A small image embedding model, trained from scratch.
Model: depths [2, 2, 2], widths [160, 272, 480].
Training: 7600 steps, batches of 128, held-out accuracy 100%.
Rows from block 3, named by matrix and row number. Rows with one number belong to one channel. Each number is 128 + 24 x the weight over its row's rms, rounded and kept within 0 to 255. All counts start at 0. Numbers have three digits each. After the name is the row's rms in percent of the matrix's.
# convs0: first 3x3 conv (model.blocks.3.convs.0.weight, 272x272x3x3), inputs 242-252, a 3x3 kernel for each
# convs1: second 3x3 conv (model.blocks.3.convs.1.weight, 272x272x3x3, transposed), outputs 242-252, a 3x3 kernel for each
convs0.149 105:110131097160166109180170103108116121112148116115146114077096105086119116106147140141132145124118128124120123160131122155112093144111097112118148111107125100120125129122144127117127117115116122126136118099158060077149151134130109061092101118122146121108116086087121109132124145125145173119154161117
convs1.149 125:130137158109123134110115126135151126113144126085114116142142145129132136115130139088095086076086074121121109073122122067123107080111077117114116111108111119125123095107105088098087121123113152130131157136127128117096121127160130117157130125151095130126080133128093133114137161150128149152100112122
convs0.150 124:128158160144170160126116108119123134115130131124106107097106120101121140135127120143123127123111117126130128161135119140095083154118134131100122089097099107132134138117130114106108122126126152129123130084102049101135142112073121054104149155151117103085118078097135110149109142145127146139143119113
convs1.150 101:115121142144128132147112120086092153130101125139115105157133166140112135141122130112118155084085134081081093144140115108167134109140095108093127117083110123095096102116152096088134095079094145147146132118151148120142181129104132117112122151136112107129120150132098128096115107126141123111141121112
convs0.151 116:127100113122124139096131170111107115104104113138122130148116115152126118146099129110128143108110122152137126092081128089084082096133134106136130102108124148130129110133144110103122144130124146142108135151131147147100073081116100090058126136093091079106104122091080130129131104102119139124133136170
convs1.151 119:140116085131120095107115093178106051180133084111113114119115111133115114135137140159117101167145128111104125123147138114129174122126160174145098169155121119113113170117100179149129108097121095095129113116104158160138093195173076129150151140106134148117145155150171141147173140070152136087103105092
convs0.152 110:153140126175151095157134082112132102125162135100139128094113124093116119097119127130125120133128119128124121126132131099112107112126113102099098115113092115127113124118110131130113118126120140132151118111147090076123120143144074101136122127136105123130073083123093114134164160117172188125153173146
convs1.152 099:104147160104165168134162154152177123148205150110168155160139122164162146149163161119129129115131128093108103118116139119129144100127144139137136125145141105119124130143135119135139098119112145143140161158153142153138113117154121139161130142152102094133111104126093091113146201153138233195120193188
convs0.153 080:134185156116170135097118124143138136090133143079125128111100115104077138133078137139135132106119129098127130126131136088104107053082109121106123094119111118146117142130128103116124094126121149110104149089082152136096120101109081104099076145133098094106055075093108083119122152139106163163097134140
convs1.153 056:082116118127159110136167110121081096187135088175169092142115166136133120106109101127116111153147136126132120149150117138146121147137114148115121172149137131124117121119121162146126138124105103120115107137131121135155178152141132154145115158151139129140174164137166161135134102095169151112161193115
convs0.154 080:118161132149166091130117074100154152075111127080082080104090101094106134124116149131139128122121123121108117074120147082097142121110091132127098097121119102086125126135121114121134106102121165108118170151111107120101090107124114086127152122099102104139111072117119125118125177141100155139089113094
convs1.154 065:103131115125171137146175123128087108163144112149146128155121109156106113151135133128112117147154134151150122106146139151094105159158133137099094159154129140151143137110105144147124137140117131119117137158151147165197114129144180118105213194121137134143170086124174109117113103083152175121141153139
convs0.155 115:120157158130160154102107103128115128115112125120107117091096127093117140118118118141121125123109120132125134175139106160100067183131123129105123104100108112128141141115127116105113128120126167133124148092113065089128154120081130079089170156149130113081127098091158128141114140134132144139133124122
convs1.155 125:120103118138112120143104112102087140127083114136103111139113146134098123145112119112129148080107146069087116145139088136177118134156103106097134097070117100085108104121147081103138077080109140129151137109152151110139167130110121124108122155128125130129147183138124159112123100121146109103146120109
convs0.156 097:104153182149139133144064058132111138139126128120134137100124144069112125094131098142126112125113123121127148148139132162151111154139130130107104113088126127129158142121110125109115118126148139128097120097077114066116162128101139113112140131156147139111123132116107121130134123147186158115161153117
convs1.156 078:114130154117107145118102146129163142110146149092122119141154142119130148119122137115151146103152164084108123146138090148162105142144104116145164087116170078079123121147152104152161085099109160132115116140167117128150119124132101124152106119156143162154156179150137154119141153152126145150125128137
convs0.157 123:093138170110123160092060097152112134151116128139117124108107131096113127117118099139123117124112112124128134157144105173144075184144142144124114112109110129132143145119118123106107128131132147143110137128087086097116143133076137118101151150163130119083156124101155130147125112141179126125164125115
convs1.157 140:115106133134098122135097121097125151110115148121113134132142160126115135146133135109143149086140164067106130151140094154160112154156106093117150087090156081081124109141152095136160080100125146144137129121150153124151154105128132101132126143138136142132167164136146158110120118143133109133137120130
convs0.158 099:102127121100114104097115120151124119116078084114079106119107132108119110119123112133129129123111118125113126137165171158136132153144122141126139100089132108120150132122131110102122115111131175159107175162146124094143160168145162115125162156128146148154121125116104147140122121086110118090088100093
convs1.158 110:104074074129070057131080085109096123095054104114096113105113099110112078098112101118124115123136128130142126138127091140130099149128089125125127124119127124132138124125105127127117122127122107078103107093103112126132140138125122101117139133131159153138168171149175162148111084122106054091128089105
convs0.159 097:118122140127097140101057109152124102140129118132126102112115106112112108123120098133130117121115103126138132153139130168147106163151137142127099118114093147147119144140118128116100138145128138151140121137121083116127139130112131124111152150156122113103126128120137149148154096113185125127158128106
convs1.159 109:099073118108078133132094149090120136089140166097143165109130160112113147142142160116124136100147168075126142154132083148153111134155118095116137075114162065105141113124145103152172079126149124150118105135144147147144166121120090091130108116131152133122170161144134153127107111131100108152112125159
convs0.160 075:093108110103081066115088067163172152116129127097095112082082101090083078128125095138145143127121125104107125122166164116137146147112101152132140119121130088108146148138135127124129093095128157150120144146136109122147148153126133139140160102113139147131106106110139124095163172136128133111105084088
convs1.160 079:127106090116100088114114123109096121117115138124121138107110120122107113113103132116104087130133123123144132132105103142112078147128090132122114138143153111136153116100090138136125124135132109108094111131138083113137120106103130128098151153118188156148185146144187147126124111110127128134137125140
convs0.161 106:106130169112152194124175206137123115147137129153127137165141144162126151145112143137133120146140129140133121093104136094127152070112152152116133150141135124113129149129121149137121138125121106128125200114087186108054118126126105141132067100109119133135114115133089077121123136147134133159151151159
convs1.161 145:144151111138128072124114054148127117144079073155102072117103083098092075105105073129136137138108100144109101123133125112111105104108112138131121149112095166123094140131126138104102148110100080099138098106150090086108132146150126166171122175182144151144130130123134130125151142103149116063140117054
convs0.162 099:097159164133155139125108098116136141094115137111093135117102118126082113154120124140132131109109129120116128125141140065095121087056089140117121086116126088119147141130131104106124103111129173103090174114070075124101127128093046100105105108130107123115056060107115083119079141160097133168123112151
convs1.162 084:120143132165161107163167079105103121159106096170092070139143158149113111109086090126122099162151110154144103146118142130119108128130090137130110164159120157145104127120096160148105150130090127095114114110133118144198160134137169157108156198126143131124158125108144137090121122133165138109176135069
convs0.163 100:138108125133076125115077117143136093139137095147142077115118099130112097130110119138136121128123111138144122144137131137144117144148132135127088131118092158144098138143113139130096144148112126145156103132125077134108133121135117137121140148150096109108103127141139147146162106097174119120155120096
convs1.163 078:096069116092076147122102145092106128064133172092149184120103141122113137147132147116118131100141156087135156157122079145144100120144122098108120072116151079116148107116138100142169095138160103166131092116122131148117173132122106105120084119128158110098157130129133152146097094117069099148089119164
convs0.164 121:143159133164169136154123093114123122113138112115119107099102112101131131133137122135123130122114117129127132166150117144099086172119124124110133099106114104135143134121130113111112118121130145144165124086133031097141137128084093062114157149143119112093108072108145126149128150133151159131148137109
convs1.164 137:116111132129117140140115125098109131126126124115125124127127143125115133129133141110114123088080089076073078123117111092139125100134096113094108114088093101095096103104119086085095076078075130136142140123150152129132166120137122098146132130137111119141124152148106135117117128141131136139132127140
convs0.165 111:142134127171148104169147081108122103130163125111150135098122126092109115094122126128123121135134125127130126132142140100110116100118107102103106115107098115127116123117117132130114123133121140138151128115146089083132131143147063104137089111128132137139071084121078099124147143118177184122164180149
convs1.165 110:105168172106173160129152143156193137139200158098145148169160133152164152130150154116134129113128119102101090105107138112125148091111134142143141122137140113110114123146139120141131109110108152143134150157150133161128107117156131146162141136142100092117109091114090084103143214173128223195101151161
convs0.166 060:093103130075084100078055084149164131157178139129157121115104092116078099107080098131130141137137138118127133093124138066141154077131153138126114160143125145142121132140130147143140125137126124137135127115107145144098094117114110168132106133154081106095105117119130096129124147131131156114101119072
convs1.166 077:128093091105095090110126106116095134126101112160122119098020122107055131134064096122117133127118118135132133129121082129121079145138107119111128134118118141130117118114134123122127143134132087131138064097125083084075148119072155157098145143088165122112155131095168144100124103115127106116151145135
convs0.167 089:125075086129082093139121119130147149116099096125102071113137102139137098136129126135145150136115120140113107064103127108125119137151090118141141105100109134085084120150155124114127141106092098078125083134162064101143084127139126142117152140085033083112080133116121171141155118124143097098135108099
convs1.167 084:148102140095082138105108157112113119092159178091153183099124157099124166131162178128108110120117141118127148133147114116080126149108122148112118132127145116143166126106116125127154123139159107130111145138115152175162125136156122027094151087093113092094083063159136085158096091123087109145083123164
convs0.168 112:097097145146114129160120101123142142108111121117097109119105121126094076153140099140139136117119122113115114128134132105086136112045091138135118091115112092093130141142133108122120107107117146124095148148078080132100145139103058086128109074108141140129111042111127082094104117160111103149126109126
convs1.168 104:148142136167124095161131070104105137132061140136071114129123154130074123097053128136109084171141103149138114133112140143109100135132087144128104165137114143126124138103081156130098132124113098106128129119139109149175167120142185135085171169097137122113148110091144117084110108138151089126159079101
convs0.169 105:138168151156166128155121099114127109119126108121108123104140143111149143119128120135116118117114125118125133160130103156115096161127142108090127090103137080130150134105116116104123109117141131112128102061120054095169145094035143104129117125139134110070124113115117121128106137121125146102144134097
convs1.169 091:104118148139118153149107141092137160099091096113095098153158157130119127116105125119151173081107111097088086134115097097148082097140075109128151103095124119107109112146162086104110109093084161151149136089131134104104153118113143115138120129154113127135111139116103150094091126152107106118132096111
convs0.170 111:100140167119114151090056107152114129140108117136126132101104134107117124120118098136120118121110111120134134153149095174145090172142161139114105102112103129148146146121112123105105127140141153143116127124100076114114147129044143116127154143170132126072156127121151138153130107138165123131151128127
convs1.170 128:101098126128089126138091116095124161095114163113105139118145169116117137131121137119135145100142165074107128145116085145150111145150106106119149092090151081077123112132154100135164077102125137157129120111159151129154156098117123076124109128131127115143160153144143157115108116148126102141133107126
convs0.171 121:155125130145115131122098112130118115143123134141129146151147115162164123159141105127118118123136138117128139146130092147108158152132139114119110120148147132147157130121121119138144122133151118113150073114081080157182127084080121119173132128111109079112134097171141164124123129146139129136141144132
convs1.171 132:049075114065089128126103117076145170072118163119106137093143155092143150094112116116129151116113124139130110116093101132094090114124109108122155115111126138122117110129154116119126132130104126151118091133113099092118115075085138117104094111124104118144122124141124130130071120161070110160131103143
convs0.172 108:156142126157133121149132114140130102143159099138150106100150145110141129103123116119114129125114124131119115139144109117124120122127105104087128120091119126104101120105124125110124124115112103099119092108160078111168111159119071132140093123107109131119086113134105124125165137088171154091171163118
convs1.172 123:112136160109150172120148166130162136096155151089133136166164144159171146148167153138135132085109117100111116119143147106119147111106125151149139111118130111125133137142138097120124108121127172141119176152123147137117126133151154107145167115150113115109101107113092101114104149150085140157085122136
convs0.173 089:119140135121156132129158109091102129100133123085107100087111113100114136115126138128120125118107123105107117136112120135091088112106094098105122102082120080084111127116130117107121104099109144110088147108098119101127132100097138074078095119109142101098138097091107104130090124120092145134105129108
convs1.173 090:144148154153148136154127132125108123138102094136123118183144150169121129165135124124121153111089104154115118145183159097156125110137108139117134140103102164136125119110147109092104157111119166125170147118120151127121177163112141149135153134141102118104078105092101116112104092085125103063108104093
convs0.174 102:127127101159153113156159110110122110110160127107153126071096106079101117089124146136135141132122121128124123147126125133098102138108109112104125118117098113125115128126138133122115127122112117135154112110155074073123136129139088069127115097143128109113110077105126104137149151121154179127151180134
convs1.174 120:142160158118135133123123128152159121135176138092133137161146146140144141135156155089108104074104106092111124096141131097150133091129106118122119106122128107114123108122124099126123103118130150137140161145152141131113103128174112128167124125152086119128078125129088119119155180148136181164106134137
convs0.175 093:096129133126161128138163113089102122091138130082126124090094111095108127114123146132121130112110121113118117122119126117090086100080086107102121094092108086092101131119133108108124099103106141109087146097099116090106130125120110059091109108115132113104113063069112103124106138133102154138109148131
convs1.175 100:132159146146151137152133133148122098152123092124111098184138144176127129159136130121095118111093099139123114118170166095142142103143120144117112142112100148132108120100119121094105139114117165133144163133144155132148156160155156144137153153145104112110092107105098117105131126089134139096107102082
convs0.176 101:078106103101093069143127088147112101102094088104104122077090103081105100128147110160134135130123124112120131144135121144133131115095111131112126112109134095121161155130137129116134103106136146140151136107117071102121158137115146146131104115125134133104118114117108099121109108105069078088091103100
convs1.176 102:116115107143099095140108104100091099124081095154128118123123124138127106127117099118096077137138103151162133140091112143131107161167106127124095135143124142162148114094074136131093151157123111098106120089092102102108165129115140133135103153158143136133148155135176184148112098104138101106150119108
convs0.177 105:137135122161163136167160102110113115124150123113138124099105107100118110105127127129128140131121126135122122156139136128087084148114098107116137114106103108122123124127146125118117127122121122139149128123161064071131139138133079057083118111134129120126103070074126115135130135116160173129156166138
convs1.177 133:132142150119130132118116131146155125121155140070112132147136145137145144125157163113103091090093080096084091088127132075117132082102102139121119120116114105099104115117107097106102097093098133125128156145137152147118113129173124106156150123137096123121083127133086108119146169152124154157090115132
convs0.178 117:156156112165158099143117086111132115116138110119118112097123109097138119099122103129118130119117123139125131160125096147101093180135115109099132100116129119122150124113132115110116129118129122125173072070150069115156108093077105102136161142123115082075128102123155140131137143109146155113140147123
convs1.178 117:123107117123111133132111133125116101115128112096128128125125126122118124134140137140146132104092084076067066113133101088131120088138101131122114121100092101101096132135119097091090074080068128135145137122137161128126142137156123102158128115145106129125106151147100135133124123124122139142119133148
convs0.179 103:071152166092153136094103103123131124096103125100094136108103115118075109148100112145140138112112130112119132126139148069100118066064090133123130094116130096120139142135136102111129098114128174124093173115076103126096133124100041107109078118122108128111042069099100086115091136137091129156104104155
convs1.179 087:136143112163159096153165079118091104161102085160110081147116151160097099114084094141119093166155108148140105162123130142124107138134103150132110170152114148135107137123089159141097142125101101081106115115126120133177173154134156163115146186130156137127177142113155154109132106113164133090155137079
convs0.180 117:131157122129149090114111062125139109125107116134137173118162142094132125076090094127109117129117135142137154172116093181152119169136105114103135112106153113131152126100114133105132135137160088086107112079144073082151166106099150150122123126110173139089153153109121132117115132097118120087144152139
convs1.180 117:136125139145107116140099122151155155120096107094069093148140147132128139112103115131160156102140137076101105117142092124161100132171099129156155106113131096091115131158148101121121074090095159149164154103175142109126105137115132142140124137155113157137119159130116179128144142159135108123117089099
convs0.181 103:150151126152139104135102084125125099129117122132140162123167140123164125128125096125108110117123132124128147185120099180126143161140125105098116100126148119137161130099104121114138132133153113091106066080125070110178173077091160121174117137114157100087138142130104161116119133115122135104138149143
convs1.181 117:074115135111116130142107122116176164084113124100075107137155160120145155109109113126159159104124122103112096089103083117116091121142082113153165100109127108099114120158154101122111101100089157154144122121131112097121096115099152101137133112141094147142109140139125152121105157163086116140120094111
convs0.182 091:115089129143092125120083115137141092127114104130115089117100083127104096128110109135145129130111103138137123124131152136145098142140097144136098116106091149136116134150124128112102139138120135155136121158127071098100128132149113124074141140136109111120100127099125148139159111114175117122157108111
convs1.182 106:130097136110083133132106144103113136084137179077118169114117162106106152125126168098108126099147172092134149149141088138136106145137102095112127082122163086114148094116132106144169085122148107123122100137150129160169152121132083053107142121112150126112159133146141127123100107131095103149101108153
convs0.183 107:112095074117114094101123094113101123112093115145138144125114096116105072093103092108117136117120128155146148104094128139100105160129099099119151107098136136129139099113140108109130151135146162148129115158154115117117106107141160128120168138110133095132156141100153138105110097105100116121124130131
convs1.183 123:161126107150103079143108091149138122129094092102073079123128127110119110118127120150152125149140108133115075122149100126126126152104123149150125147141104130127086144138116142128090119095062110118156110118126139131146120169142133146148156119122145163120154160143162140161143126141131102098117091084
convs0.184 068:123088101131111124179147136089101123087123168091116149157142148125100113131113113104118145102113137121114128138120109124083107153087072099138140101134138096127118104134139091123136119113126109098130102139110117163125128106087106100098155075072135097123180096108157128065088078112113117157099107136
convs1.184 061:178162097131116078103116081162149107116105083110103099091121143111090140128124147157143130150127106126132135131112161168101147148122147157167148146125111131128138161147118138123101130125137105152128136128126137105081105112182157143123134136109124120149140097147158113152145128108118112059109093071
convs0.185 087:112133145099136145087110116141107109131107120137097101099098117087113125115121118138119122129112114133125128156126115157128054171149112128105128119103087112127129135120126122101101134120121160163135157113146111096127144120107137114058144156146123115077124128086145120135107109105132126131141103106
convs1.185 092:135099129134089110129092103100105139093065127110106130130098150110087119131107134116140142091113146078105134157143072137185109129132093102106137098072131108090131113134145087104138092099130127123161123111135142109121181130127106119123111114135137128117159182127119145130120099125118075101114101114
convs0.186 092:113144131139161113112107104096107128114119133093096125101077091118106112135112138121129134112121128122128124086108141065071068101113097109125124091114125110122134121139141105111124105112123157123115131118110119136105079092126055084095141140117062062091078067091116128126105126131122140153112119159
convs1.186 085:131149133148158128153160121138091084156120091140128127139119138151112120158128134162136100163132090144128078144158168119098178124123137163136100168145100145140111157124093160125089138113082105117133141116113174170153159172168158142150174163126141114124145108124149112111122105096135146106135151116
convs0.187 108:159132100160131097146138101124126120130146111146146123127162127122138102103113102114115136119115129141123127150122108136100083146145074091104151109106133127116104112110141116105126141123123086114145065124178072099160119112130098091090124122065129102117113122082125138095143135098154146104166171155
convs1.187 097:116117137090118129096116129156163123109158140053124124137143122130157138136176157158149115107114099090085090105152117095116128108095117170158140128132117103118119159147118112120104090104093135128121163155108173144100085169167132109148170104136113140103090131129097112137147158155110154158069120135
convs0.188 061:110121114101134107113137095123102106136106099151104134118139143098117132097098109127110119141105123136123143111120083142152078147144095109083115125094119118105150122102110141108109143122143107122141141106141134098130139129051136157072113107096150138098150148112134110113108095099134100097136118102
convs1.188 067:172130168167089143129089141163146134100084113071097134174134142134100124123115110137155138112127129106105139136156083135152082133138095145146156119109139117108144139151141111107129102104135162131190147090173140078102138142158125144150122126143137160121110120075117135110120137136099081109073072106
convs0.189 072:078108152087084102102080082159169155139149145112120140102090117093070084118102093135134131129124129115117130112173169090166165117143148148129139130124142113124151135131130130128138111119128158141100156143106121120137144153126130153131140143138120151129088120127106134124149157140140151138104104108
convs1.189 064:122108110111094103103107124098105135111104134145117120097100121106102125098092113112115114120138124125148131128103088140114086159148107115129131119144149117136134112111107122127126118129118109117113096120140090099122116095074133130102145144110170148151166150139180151134126118143130111144148130142
convs0.190 118:170145104173153085148133090119144105115151136082113116083099111090118127106120133133131127134128122128125113119123117095110115112130114101102091119122099112122110127123112128128116115119113131122152105099139106083117092125143080103145141145144080105117075081124092120145171172116159183129128152135
convs1.190 102:099133139103156161115167154148152109164203141140203171148136127165160149166168153117117115115134128098125115116114141130118135119139139131130116127143142105128134120132126127146140107133126140139139149152149147152140127130144111129151130152150101096132116100126104099112147177129149234188134237210
convs0.191 107:131143146138157139130154119105107101112138100103110107105119131106120120109117125120115125112109112137117109119131132100073080123112095097097120087077085105097087122114124101102112125115109127109098131110132104094133122127125094054095124124110111097112102069068126123124117117099124145107124139132
convs1.191 097:131147138138142144146140139147126087121130118085101110172143139161142146168162150152117119115098108118096111131173160100130173106119141164122114142116106131119116139110122116101111115100109145128133163138128175149133141161174144115133177134136120114110100116121096102120115129099102114111083091093
convs0.192 084:129128125139129098133106072134160124114161145087131137096094114083090126099093123130130119128136130126125128111146145090135139152114127132104089136131108129143137128124112130142130117127137137114150137097098115138097116140126106145138185124150085122129105069124177111108140152115131175139100126111
convs1.192 068:109122085105128106111138134118090099144126120143155130095087131127120130142124120123108107125136139113131136139078097157107069176146107134115119132137156096121140128111108125141143115135137095127111091127113100104113141108096153146090127147084172113144182118139185135115124114104132137144136166155
convs0.193 093:087134166132153125136126086106137133093117141100097134115098121119080100144107127142136133107117131124116123106141159058090130090069085134122121091123126095108145137138127106115126107112124169119085171121079099126109121133100047094114102092109106132123071071098112092094083135133084131150102111143
convs1.193 073:128163124156168094154152070124115095162117091152095084138130130148108093105078106146121101167151111145139113129100139137110105119129085146142112174158122146134111149124093165152104133121104117076086131123133114148184142123152163144109144183126149137135185125105151142087129136115152153100151123079
convs0.194 118:158141130178147098155116080122140107132162125116140116087111124087117115102125119129130128131124124130130121141133132111121114124133121112106105116117109122123117129124114127128116127130117126130151103103146069075132118141151064114149112127151107123137075100134089119147174163120190186116175174130
convs1.194 105:107145157105158166131162160142176135127199168106173170151137127153157145151158157118127135104132133080105105123119129122130138100131129129139133116140148088107123121136140115135137094118118148151147153152154141153135116111154102129164119133148103105135104115133088101117132194168125225208116182202
convs0.195 105:147122109135146145116138158115113107108111089129114098118121110131133121141117126114127136113110113148135118113076120102084084122143128097110132102089084139129096116127142108104106146131108139144132111128152132108123086062111091101068154151115096060080089116105109139139134128088123136126128118146
convs1.195 092:132103083126124116109123114147067061149118097101136132115105135128117122149147133155112105157121123095099137134144112092127167105113154170118094152121100117117121148108106150112123099091127099114157113122096168145129156197162079114131153093090131109095131145147122129159152107070127120096094116112
convs0.196 101:117158160137127162109064134135116104123112127139136154107124131132138125143136103134117110113124126118138142146147078151112132164114161123097086096133120126149159137106106105119124124143151156129154103090090055132111136105042133118160141126160107101082132099152142133139128129149151128139147146141
convs1.196 107:058100131125094133155094101082142193087108170114082133109143173097116137098100120123132149120122141115106107131079076142111091129136100107119145123098136119091107118128155118118141109094106120165122094113147132111142134084104156082104101113106112092144127112144148143122084129175105096157144085117
convs0.197 111:098134132143153112111082072089109133119109133116097137092057079117084097145129123134134133113120128132125130122140159077085088109103082129131134095110132114124154135135138107113125119116137177138115147124116079120108115119118047074103142146123087114112066073082123130122089126147123139163116115152
convs1.197 094:129147127148145110165144089114097106158119107146106115132124141137103118128099128147126085164144090151138088126107129122084124125118100153137102171157107145143107142124085162137081143118076103089110126106124141156164153153162143134137155170125145128130161137141150135105128126136147146125149150121
convs0.198 107:103125138115164137106160125099108109095134144101125133127109100109107108109099143128129131125132137142138129066117150091092112119130118109106111109115121135122126126128130112122128136128129162127129174126096142105068097108133109058108136119120102110128121093082110108109123141137124186166110176179
convs1.198 108:142141114147159115140142114163143072188171084144162125133114108162132131166154141145134114145138115117106087088151152121153180101166165149146116152149126123114102151139113156143107124110094122152144149142144166144155088148191132146182121151154088145155105155151102141121162156099179195128144184136
convs0.199 119:150111110172099095156077075123119099140132104125127140111124091122138080146151093129133120130122113127130139130117139106113144115114133108108101110103101123149137123127111131123109123137143136154190107133156082109140125123146085122155107119152105116150069103151088123137159134145193152132171148142
convs1.199 095:096122155107110176127108162081165172073172205070141184104143154062134150063125175117117125127138139110123117138087109132122114131118135119130136124125164113106137110123133128141150105121126119134108100140128114160123136102116110117141119108119123080134129104124127115119080159200071158228092126197
convs0.200 098:106150147098143110090122089138114104140090088137116152121160151099135133089108108130110113136113131138138149143138104160162111139130103119095126115103147113122155131094108138108131138132152103105112145089151120075143151139083132151104101114105157158100133153108095098110111114089124105079126134121
convs1.200 084:161114142164092104136088115175152153115087103064058099155130137130115114117090099137160143113138132100112130122145093130161094134158095140153154117109137102093133141160140113128123095097125166139171147091176127078124118139122126141137112138152141172149120164121125177119152138141121088118081063083
convs0.201 122:150154109150144086146120059121143106120119122136157173125177139096132123079093082124109117130117142131136153180121103176157123150131104112109136106114156117133149122099115131105141135134154074066100091084147073095154174112112135147124103120111181150111143160107098128106123145102125137094160175142
convs1.201 112:111135156126128137123115127161176162115123118081075089150151141133150151109113115129166156099140125086108094100140088115143106114149084134165169103118132101089110131165149102129113086091082165148155154125159128107117093148114137144152139126155106173130117162131114163122146160172120125143106096114
convs0.202 096:124178163121176158105131138108117143085116135090097113118113102133109131152111134145131131118121129109122123119106140102091111084072118125116118097115120105127128145127124109110124094122126161125107142106063129135090117086113109090104075123141104084104083070101110068130095163171097148182121128151
convs1.202 102:107146147151174123148163105104086136180111095205157105156142164147124115122120112117115130150139110139126100160168163124143151129147124126115108157146109147141098119123130146138118134117099138128148132125112144143162184174120139168135145178148110121123138121110128129107132099108188146073193184090
convs0.203 082:110148154124132122108087062138116119139106107133130144108128148094133129090120108137113105125111122123131146144136097169156099150142113117100090104084127126124158140111102129105117129133153135121105115088094105083135145127077141127128131131133150139078153149106111129122109113116146123096127138123
convs1.203 070:135123141142106130134090140149148129107111128076090117163159166138117142125105120131152144107125146089092128123142088136157097137143094127144152098093154090078127136151146096121150079082128180152142117127177113103155124124132128102133116111149127154136124170126121149112141141127111108125098091112
convs0.204 099:154138106149158119154171128113115123112126107147110090121161137119142114112124116108112130120109127148111119169091110160121089161164092078109157108089139121081114112101137118097131146107117097097103096108160086100174145091128129138077123147033131106109118149090123140118102122086108128089147121111
convs1.204 096:121104142105108130104107128137127105082100119062100113122138120118145131132153140158162124103105109094099113112155080082112101113097103151157145119111120105118125153151116097100101100112117161110151158123104152127095109178136137112131173078108139170094110160119107151148107094134081083120070086099
convs0.205 105:132107078139124084125130093117110128115112117130106122127121102120117076098114092121115138117112123143127132134125129141077115177134101111119161098098141130117150115120146107107125136115134146127137100153167096126158115125134143093131175147092123085149153115108160156112113111112120130120114129131
convs1.205 123:142103104131097099134101102140119104107092090094093107117122115104119115113138125152154113139129093124114081101145100105090115128093104152147118134132090116126099144138100133107076120100071113113140115116120138122117112176161135092146147105111139159122128155164129127153139107131117098109113102108
convs0.206 076:079079119077059095097065081156159146141159167135157169125115117093070079107078073131125132126131133121134139119160169107156167114139154140144128138144143135155155134132128125139147125133149133118104142148102119141126137150135143154152146142151119139138126137149119140139124125113135148138120138124
convs1.206 070:113094092091081100108093121098113141098101134126113123070113140077118147087094130124133123118129130126134135131093098132105094158144116117131146116129148121119137115125121121127119129121120110117127083110114094092108133104083140120095133117105156129153150127150178149153114115134107103134131120135
convs0.207 077:145118113147090068121076059160182138140160103093096067097096090102104103112106121140150142139137119121110105134142156086137139125148112144129119141122090119092096136143134136133117119110101149128133130127140099127133116133142101133132156144122108124122090102118117142126180170117164171088099100077
convs1.207 073:097101127079111144112147173101126133098144143122141148151087118144095112141111116101099118117141144126136134154123091155128067157142080102112118109145153117142130103116122118143152129138115079131146082127138081116112123131108126148107152178103181139138171132124193140107093121127098139157122147172
convs0.208 106:147153119176172125175135093115120117112142113119123113092100119098133129120141124132125136126116124131122129178155118148106086178122112121111145103113124107130145131118139117114120122115128139141174121089153030079143143138094087075107144138142133124103115081100149128149135148126155164124154157119
convs1.208 131:122114132115115134124109127110127119117132122097120118131125127125123132124139142103104107080076072077079076095115104077131109084126083113102108104092093096099102100102107083088079083088076133124134150129145150118107139119149112100149129125137113138136109153145101135126131145148129142146119125137
convs0.209 107:108139164123134168101076114144112121138113123140107124103102129106119126127127106139119115123105112127134133144148096158127066171132156141110098094105092119134141141120117113106104123133134156149127129116105067111118143129064138100108150148170118116072142113110150130153114114143163126140148117121
convs1.209 101:109105129146098130152094112084114164096099157125096134131138177127114137128118140119136148093121161080095121149116086141164117140149095105106143105074140102084121108128152092114153079091120133160140119111157149126148176098112134072112118139122119106136149145134132139105105114149129091133137097121
convs0.210 086:120157154122142120105088067151126120135098109121115147105131145094134132091110090139113112121108118132123145162140096190143108186139133119095108105102134119127158133101105121102121131128149131118104133097125089084148158120079157123125148140138143129078149137112131146132115120105135123092124124130
convs1.210 072:132102123147085113132078118139138145121089119098084117144146154125111125120101116130156152099128154086102137138124088142168105149167099121134155098087143095090126123154146096113143090094128162145143126110174136107139123111118123111124113130139125134146133167137128168124134131131128096115116095115
convs0.211 077:117129123125140130137170122107098099099134108111115106100109130097117120105121132126111127119100118133107107133129120129095069134113081098081124090069093087082087121109127111101115120105112119108090144102125106099142135136124116075089114112114124112104132094066136112125110113089102136101118135111
convs1.211 078:142136146141129143140118145137132107116119118088105121164138145159135136157158151134108127095088112120106139125179145099152136108130117151128129135106116139121129127112129105091113127114134150128148158135128163134129143156157142132134164134134107114098082117102099119120111112093099109104075074088
convs0.212 094:127136133113137137110128116125107116112121125121098095104111122105112121121115117132118125118095114129120113137121108132110050141132111122077120094072079119116094133114121115099108125121111142127096150108127108116138135115100125093079124145133129104072132113060150127139098115104104124124126104111
convs1.212 087:143123137148127139150122142117095132114096126114113127171129166160129133164129135140124142099089144100100134160165125116173142103147121139116137126095127140115128123121146094085137113091140148140171146123135148118129187152126125123113138127133118110109091124111092118107095082099101087092095088097
convs0.213 107:103125150150136119145093076093117133123108127114100133104084094119084077148140114133129135116109122126122130121134147080072117113072089123125123083104124103114145133140132104111124113118134176134094147142095054122112120131102044080116126120116106121123081047098131105115085105149117113156125103146
convs1.213 113:141153134168145107169144076116109131144096120140075107125125147129094118125086127142120086169142084150142100143108143136085123133124092146136103164154105150133109139118086161140083134125094099102116120105129132157171156149164174136115163180110140119121157114121149120093122117142143119129155103101
convs0.214 111:133133105179153098177116080105114120125138112122124123079076094108122101139154114138127132123119119123121131165150126138099095146108102121120147107104134109125160135126135120111121117117138151153169113108138027111147143146096084087114141147127123126099102069106128134126123131142153149126146137115
convs1.214 128:115122132123112130143114115094127131106122129122107122120133144114120130104117132119108081129091059141124085102067107084074104109106073124119095133119089133134113113100076118095067129115081119126132124108132117116113149120153134100150128136137114123135111126151123125118113141157122132151139124135